config = dict(
    model='image deblurring model',
    dataset='close-ups of made-up surfaces with and without defects',
    train_examples=203450,
    image_size=32,
    crop_scale_min=1,
    horizontal_flip=True,
    task='deblurring',
    loss='charbonnier',
    arch='unet',
    norm='batchnorm',
    hidden_act='silu',
    widths=[64, 128, 128, 128],
    blocks_per_level=2,
    block='basic',
    attention=False,
    upsampling='nearest_conv',
    init='kaiming_normal',
    residual_init='scaled_by_depth',
    optimizer='soap',
    beta2=0.99,
    learning_rate=0.0016,
    beta1=0.9,
    shampoo_beta=0.99,
    eps=1e-08,
    precondition_frequency=50,
    max_precond_dim=1024,
    merge_dims=True,
    one_sided=False,
    adamw_lr_other_params=0.0024,
    max_grad_norm=3.0,
    max_steps=20400,
    batch_size=64,
    epochs=6.4,
    lr_schedule='cosine',
    final_lr_fraction=0.05,
    warmup_steps=2040,
    weight_decay=0.3,
    adamw_weight_decay_other_params=0,
)
Rows from block 2 of a small image deblurring model, named by matrix and row number. Rows with one number belong to one channel. Each number is 200 + 40 x the weight over its row's rms, rounded and kept within 0 to 999. All counts start at 0.
After each channel's rows are labels from the 100 images, of 14976, where the channel reaches its highest value: "top examples" is what is common among them. Only what is clearly more common there than usual is listed. The data: close-ups of made-up surfaces with and without defects.
# convs0: first 3x3 conv (model.enc.1.0.convs.0.weight, 128x128x3x3, each kernel summed), inputs 0-127
# convs1: second 3x3 conv (model.enc.1.0.convs.1.weight, 128x128x3x3, transposed, each kernel summed), outputs 0-127

convs0.71,199,160,161,207,195,220,187,195,193,102,192,286,194,178,88,253,189,191,201,267,152,211,214,194,132,199,169,196,213,207,160,215,205,215,152,205,181,212,233,195,231,234,147,230,223,93,158,183,188,218,237,233,193,147,244,96,193,249,250,184,198,137,176,175,104,209,235,198,227,159,209,235,206,254,161,171,171,149,214,224,184,263,229,200,185,214,147,236,131,201,180,187,148,100,165,183,188,166,210,243,188,213,165,130,186,186,162,202,148,237,228,180,201,226,165,224,249,178,165,124,238,208,219,243,222,91,193,158
convs1.71,190,134,204,136,152,214,274,135,166,235,202,192,210,156,214,185,199,239,166,165,175,165,237,230,192,181,179,219,167,267,279,212,171,208,283,205,238,236,179,201,168,181,247,189,142,186,167,279,181,175,182,145,193,285,177,276,188,188,156,147,188,256,205,247,211,205,210,179,142,220,157,245,164,211,155,193,180,116,230,165,280,103,183,187,185,187,212,183,170,265,248,198,283,225,200,250,230,184,311,226,178,152,198,257,249,190,158,231,316,173,194,226,182,234,184,211,192,179,208,220,201,236,195,214,227,230,243,201
top examples: circuit traces; scratch

convs0.36,243,189,199,209,238,192,204,158,243,190,182,215,180,200,215,203,190,172,206,200,128,201,214,152,157,187,106,198,280,276,149,196,227,296,189,248,237,177,238,205,197,179,196,209,265,185,187,141,193,153,226,250,218,182,165,170,225,117,290,124,232,202,164,231,199,175,211,175,244,269,244,231,219,207,224,188,194,179,222,220,151,255,201,223,322,197,181,205,171,235,234,183,242,242,245,207,206,217,202,209,187,210,224,225,237,231,199,245,206,225,114,215,62,177,244,190,220,199,112,152,229,230,204,252,213,188,116,152
convs1.36,159,165,213,259,199,197,171,160,181,237,116,210,228,220,225,262,208,185,179,262,159,283,183,207,195,214,198,281,131,92,227,218,172,182,197,214,184,170,217,175,190,149,192,257,204,201,195,207,194,152,240,155,213,196,169,242,204,271,187,168,213,202,208,196,151,234,197,296,229,93,143,179,238,230,203,234,207,190,235,166,251,234,251,157,137,177,179,197,176,180,157,248,154,129,187,170,251,154,229,154,145,184,136,220,194,193,219,226,292,183,288,228,130,175,203,188,198,201,187,257,196,247,247,119,155,172,184,189
top examples: tiles; specks; crack

convs0.33,183,226,236,169,224,242,186,201,129,233,241,173,191,234,177,216,224,133,274,218,158,148,188,260,186,221,167,150,196,222,180,237,213,348,162,232,176,202,187,228,225,177,233,221,157,227,288,225,176,262,260,186,227,202,149,136,226,125,263,163,206,222,195,190,183,144,173,191,223,175,170,281,224,226,175,157,162,167,183,240,150,192,251,211,272,234,201,205,214,233,184,224,179,135,233,212,100,164,249,209,202,229,190,242,211,206,245,245,101,153,142,183,157,225,163,247,184,163,176,157,235,166,202,220,228,231,201,140
convs1.33,215,281,222,227,188,169,184,262,180,172,250,235,224,194,266,141,185,255,162,251,259,264,261,225,233,147,136,236,197,155,211,241,159,214,227,219,152,164,188,260,214,286,214,185,227,132,181,198,123,215,155,190,165,221,153,131,204,153,113,287,151,200,141,210,241,209,184,234,195,229,217,192,218,158,184,199,187,168,236,200,246,248,113,171,144,84,180,218,154,209,174,233,176,248,181,229,181,238,188,204,215,138,169,261,206,209,200,263,161,213,199,181,258,170,244,241,229,204,194,233,190,159,196,176,139,221,192,230
top examples: tiles; specks

convs0.114,239,169,216,217,192,204,221,224,179,134,213,154,179,234,208,233,224,157,152,137,174,269,229,196,160,188,164,188,201,238,211,235,233,141,261,225,143,154,253,228,185,218,160,165,179,192,139,256,121,216,132,108,146,107,200,206,205,228,239,160,247,212,180,291,151,188,174,222,171,255,217,187,164,115,173,200,243,111,227,226,156,205,150,180,189,156,192,217,132,265,252,135,164,261,257,248,138,204,246,194,223,176,215,137,183,177,177,154,144,202,203,233,189,210,177,224,208,261,170,240,216,140,204,219,241,207,183,197
convs1.114,127,176,148,226,214,200,233,202,230,170,211,190,133,213,212,225,172,226,218,206,281,233,205,187,196,203,195,193,208,164,265,208,226,227,160,161,161,193,202,235,233,260,263,233,234,169,241,93,193,263,261,202,219,183,178,178,249,165,186,221,168,122,184,213,214,232,174,207,188,194,155,117,165,112,232,229,272,214,237,165,220,196,148,250,251,222,193,210,233,202,190,166,192,114,132,220,220,275,211,222,220,312,205,273,204,133,164,153,250,191,235,222,242,153,245,135,144,129,162,189,147,202,212,163,189,242,173,180
top examples: specks; tiles

convs0.112,221,189,118,199,173,204,171,122,56,158,191,240,204,172,97,230,165,151,205,241,165,202,184,153,194,212,176,176,236,284,169,215,183,178,198,238,213,173,210,158,202,133,195,184,182,201,212,131,154,207,224,221,216,201,196,186,189,200,281,226,206,210,216,165,188,248,259,190,212,180,256,169,140,244,212,202,207,140,156,150,224,170,220,182,255,174,266,195,188,206,205,180,164,146,191,221,190,135,219,205,171,166,205,172,207,232,173,205,112,181,240,157,131,144,266,219,217,196,112,190,233,169,156,196,192,187,82,125
convs1.112,142,246,248,237,208,219,199,132,190,206,219,141,153,183,232,214,240,160,239,197,136,165,109,276,234,171,214,274,208,152,136,165,137,206,237,199,213,230,216,178,112,114,174,171,223,317,210,236,198,183,219,201,176,176,219,228,141,222,213,163,246,189,246,267,196,155,198,223,211,166,238,263,149,208,234,191,211,181,225,168,156,204,229,182,225,214,185,214,264,167,210,253,173,183,263,98,287,208,173,216,164,288,150,218,209,220,199,202,125,220,233,210,247,221,199,212,219,180,219,215,206,276,212,171,209,250,227,234
top examples: circuit traces

convs0.6,227,221,210,255,234,198,237,263,220,250,152,198,238,225,204,196,226,216,209,215,146,192,221,168,133,169,161,194,280,234,122,199,232,237,125,222,250,248,174,235,187,149,201,191,233,218,173,223,224,196,220,126,217,190,189,151,207,139,206,120,207,173,213,202,151,204,189,134,166,98,172,227,248,93,255,175,169,233,212,176,182,236,214,210,204,220,186,214,135,240,184,253,180,88,237,217,204,192,227,199,172,223,172,211,254,228,213,197,112,208,153,197,212,231,206,239,148,75,149,181,193,273,235,251,238,205,170,212
convs1.6,159,203,124,134,173,224,142,153,186,153,134,223,187,204,198,214,168,192,181,220,241,275,231,225,201,241,236,231,197,153,291,215,171,186,218,171,127,142,230,178,178,210,200,249,222,187,306,214,159,147,244,190,196,184,215,195,181,273,216,205,158,194,204,218,191,229,178,284,234,170,184,139,200,227,185,233,180,154,202,160,211,190,182,172,172,147,228,220,212,233,174,152,144,154,157,176,221,237,227,184,181,200,249,225,166,161,220,229,347,158,202,234,67,180,215,168,234,188,167,244,226,189,142,157,154,139,192,163
top examples: tiles; specks

convs0.121,237,175,189,125,214,171,221,174,109,225,290,188,224,242,202,129,215,163,182,183,162,183,249,170,136,218,240,172,203,176,177,206,76,143,269,231,180,251,208,180,142,213,191,169,179,204,175,232,141,187,155,251,180,266,172,194,172,291,185,180,209,221,213,195,250,224,183,201,166,227,183,194,174,215,180,205,224,207,203,196,148,149,253,297,152,195,192,221,235,198,193,179,151,160,223,246,191,234,177,173,184,161,200,175,206,227,155,255,206,160,234,249,246,252,169,150,180,204,239,115,115,152,192,126,161,221,249,285
convs1.121,146,239,241,196,235,168,209,199,243,257,205,225,170,137,197,158,220,162,195,110,183,200,187,166,146,220,223,168,197,217,168,224,271,220,126,116,226,184,164,228,180,226,151,197,213,137,177,185,250,277,156,167,247,270,210,145,182,222,142,184,147,214,184,263,228,224,215,107,256,195,243,207,189,239,238,230,169,311,221,129,178,161,210,188,190,160,233,217,141,164,167,131,180,242,229,209,156,204,180,218,151,187,108,231,144,202,145,122,194,193,238,174,218,243,242,236,279,208,195,217,224,196,191,192,198,189,262,202
top examples: specks; tiles

convs0.65,153,225,225,217,222,244,174,224,133,121,215,270,261,167,264,205,184,170,221,160,194,220,189,201,224,250,170,122,211,265,228,222,201,150,177,182,161,173,304,197,205,209,183,237,258,160,168,166,201,156,214,287,237,172,225,162,165,201,216,61,203,151,185,236,224,117,157,231,256,269,188,210,216,191,218,233,181,190,195,247,157,227,213,201,243,224,143,230,212,173,183,209,182,238,194,227,205,169,167,207,188,216,164,213,238,213,144,221,247,158,126,176,240,287,166,300,254,231,220,116,216,211,234,187,179,180,195,190
convs1.65,185,168,191,222,204,197,230,227,217,190,181,188,137,276,195,248,213,213,177,204,186,209,226,179,256,120,127,237,183,208,203,147,172,243,236,246,179,209,147,217,194,274,209,139,200,260,165,274,236,238,170,119,233,232,192,208,135,224,211,280,155,249,185,227,151,99,203,40,190,164,207,176,166,140,209,169,210,183,138,113,223,184,168,173,154,184,193,211,163,259,207,214,160,175,214,165,104,132,171,164,185,238,177,206,212,250,167,212,213,236,211,232,195,140,226,183,175,203,183,256,195,184,219,200,246,210,187,193
top examples: tiles; specks

convs0.98,244,176,151,215,237,181,196,211,250,202,215,147,163,257,170,187,297,244,237,250,182,214,176,225,245,222,219,233,233,173,198,230,312,200,182,224,199,182,162,245,218,155,147,236,175,217,175,175,275,143,175,225,195,100,187,257,147,125,181,300,129,237,259,196,225,164,198,227,105,220,255,212,141,217,261,163,170,233,228,227,209,169,164,203,188,200,240,187,168,159,149,204,205,194,143,228,140,218,226,180,236,226,230,248,265,221,205,158,200,194,201,214,224,212,238,258,179,194,246,170,223,217,253,240,308,195,222,217
convs1.98,134,208,207,155,164,219,260,215,179,207,139,258,251,166,215,181,126,167,212,166,236,212,188,165,206,200,167,148,155,176,210,256,32,238,199,134,171,211,248,195,148,181,308,205,237,211,209,193,134,177,205,198,195,229,204,140,223,171,180,170,182,153,137,186,137,195,184,159,193,201,195,221,238,194,273,248,274,199,160,160,135,168,207,189,159,218,213,263,223,157,119,130,254,218,219,159,216,213,151,182,180,197,187,198,158,227,189,247,179,195,176,185,196,228,212,234,250,205,161,249,209,156,169,162,113,176,190,154
top examples: specks; tiles

convs0.0,226,260,258,180,196,254,145,143,259,207,190,198,245,194,179,237,195,153,260,222,163,218,208,247,187,191,203,257,233,183,156,192,155,157,189,197,229,145,244,171,217,161,212,203,228,134,253,223,219,173,206,205,161,195,250,140,246,241,276,79,270,181,192,230,227,201,125,189,188,201,134,303,266,229,216,176,216,223,161,164,189,205,250,243,177,173,256,203,246,231,157,245,212,162,179,150,241,187,198,257,200,153,228,226,144,188,206,144,211,181,207,241,125,105,169,234,227,186,173,200,255,228,168,198,242,258,137,168
convs1.0,149,167,210,115,184,153,188,169,150,164,204,215,156,168,215,232,194,194,191,167,216,165,175,188,229,193,180,226,201,212,209,68,158,168,179,249,190,213,197,187,170,179,163,177,168,207,181,191,167,173,209,249,245,159,239,214,158,198,138,230,127,186,185,190,172,218,298,262,206,179,219,96,269,113,239,191,175,178,230,127,238,184,189,176,259,256,184,204,197,188,161,203,140,222,217,135,222,260,254,184,100,171,158,189,175,165,248,235,137,152,152,217,211,153,211,120,154,205,189,183,191,133,172,237,148,146,179,224
top examples: tiles; specks

convs0.104,185,175,233,201,189,209,209,165,84,196,237,212,197,213,184,237,233,111,179,190,94,215,234,167,163,189,223,168,206,236,67,173,183,180,191,214,200,185,172,224,197,185,167,196,208,139,221,159,193,191,174,180,201,212,208,186,205,198,232,24,233,156,181,216,164,234,200,207,205,192,169,223,240,215,124,241,182,146,185,207,244,213,219,245,180,205,178,249,220,224,196,173,184,72,221,202,170,166,177,183,212,199,176,246,224,243,145,207,216,190,297,134,234,241,193,187,217,224,235,190,201,236,222,241,183,154,134,116
convs1.104,152,192,202,86,178,182,272,176,260,235,155,222,165,175,172,205,196,211,222,158,199,148,175,224,214,253,150,256,225,235,260,243,286,264,251,204,207,201,210,175,186,215,218,214,157,151,172,203,236,133,217,205,138,211,162,247,176,195,158,141,159,213,158,145,250,191,212,253,160,253,147,228,209,199,166,171,144,211,187,197,152,139,237,144,183,140,242,175,142,191,252,113,212,289,164,189,246,195,243,245,219,176,229,176,175,242,182,161,237,202,61,206,196,173,218,207,188,176,145,220,215,257,184,197,183,219,169,226
top examples: circuit traces; specks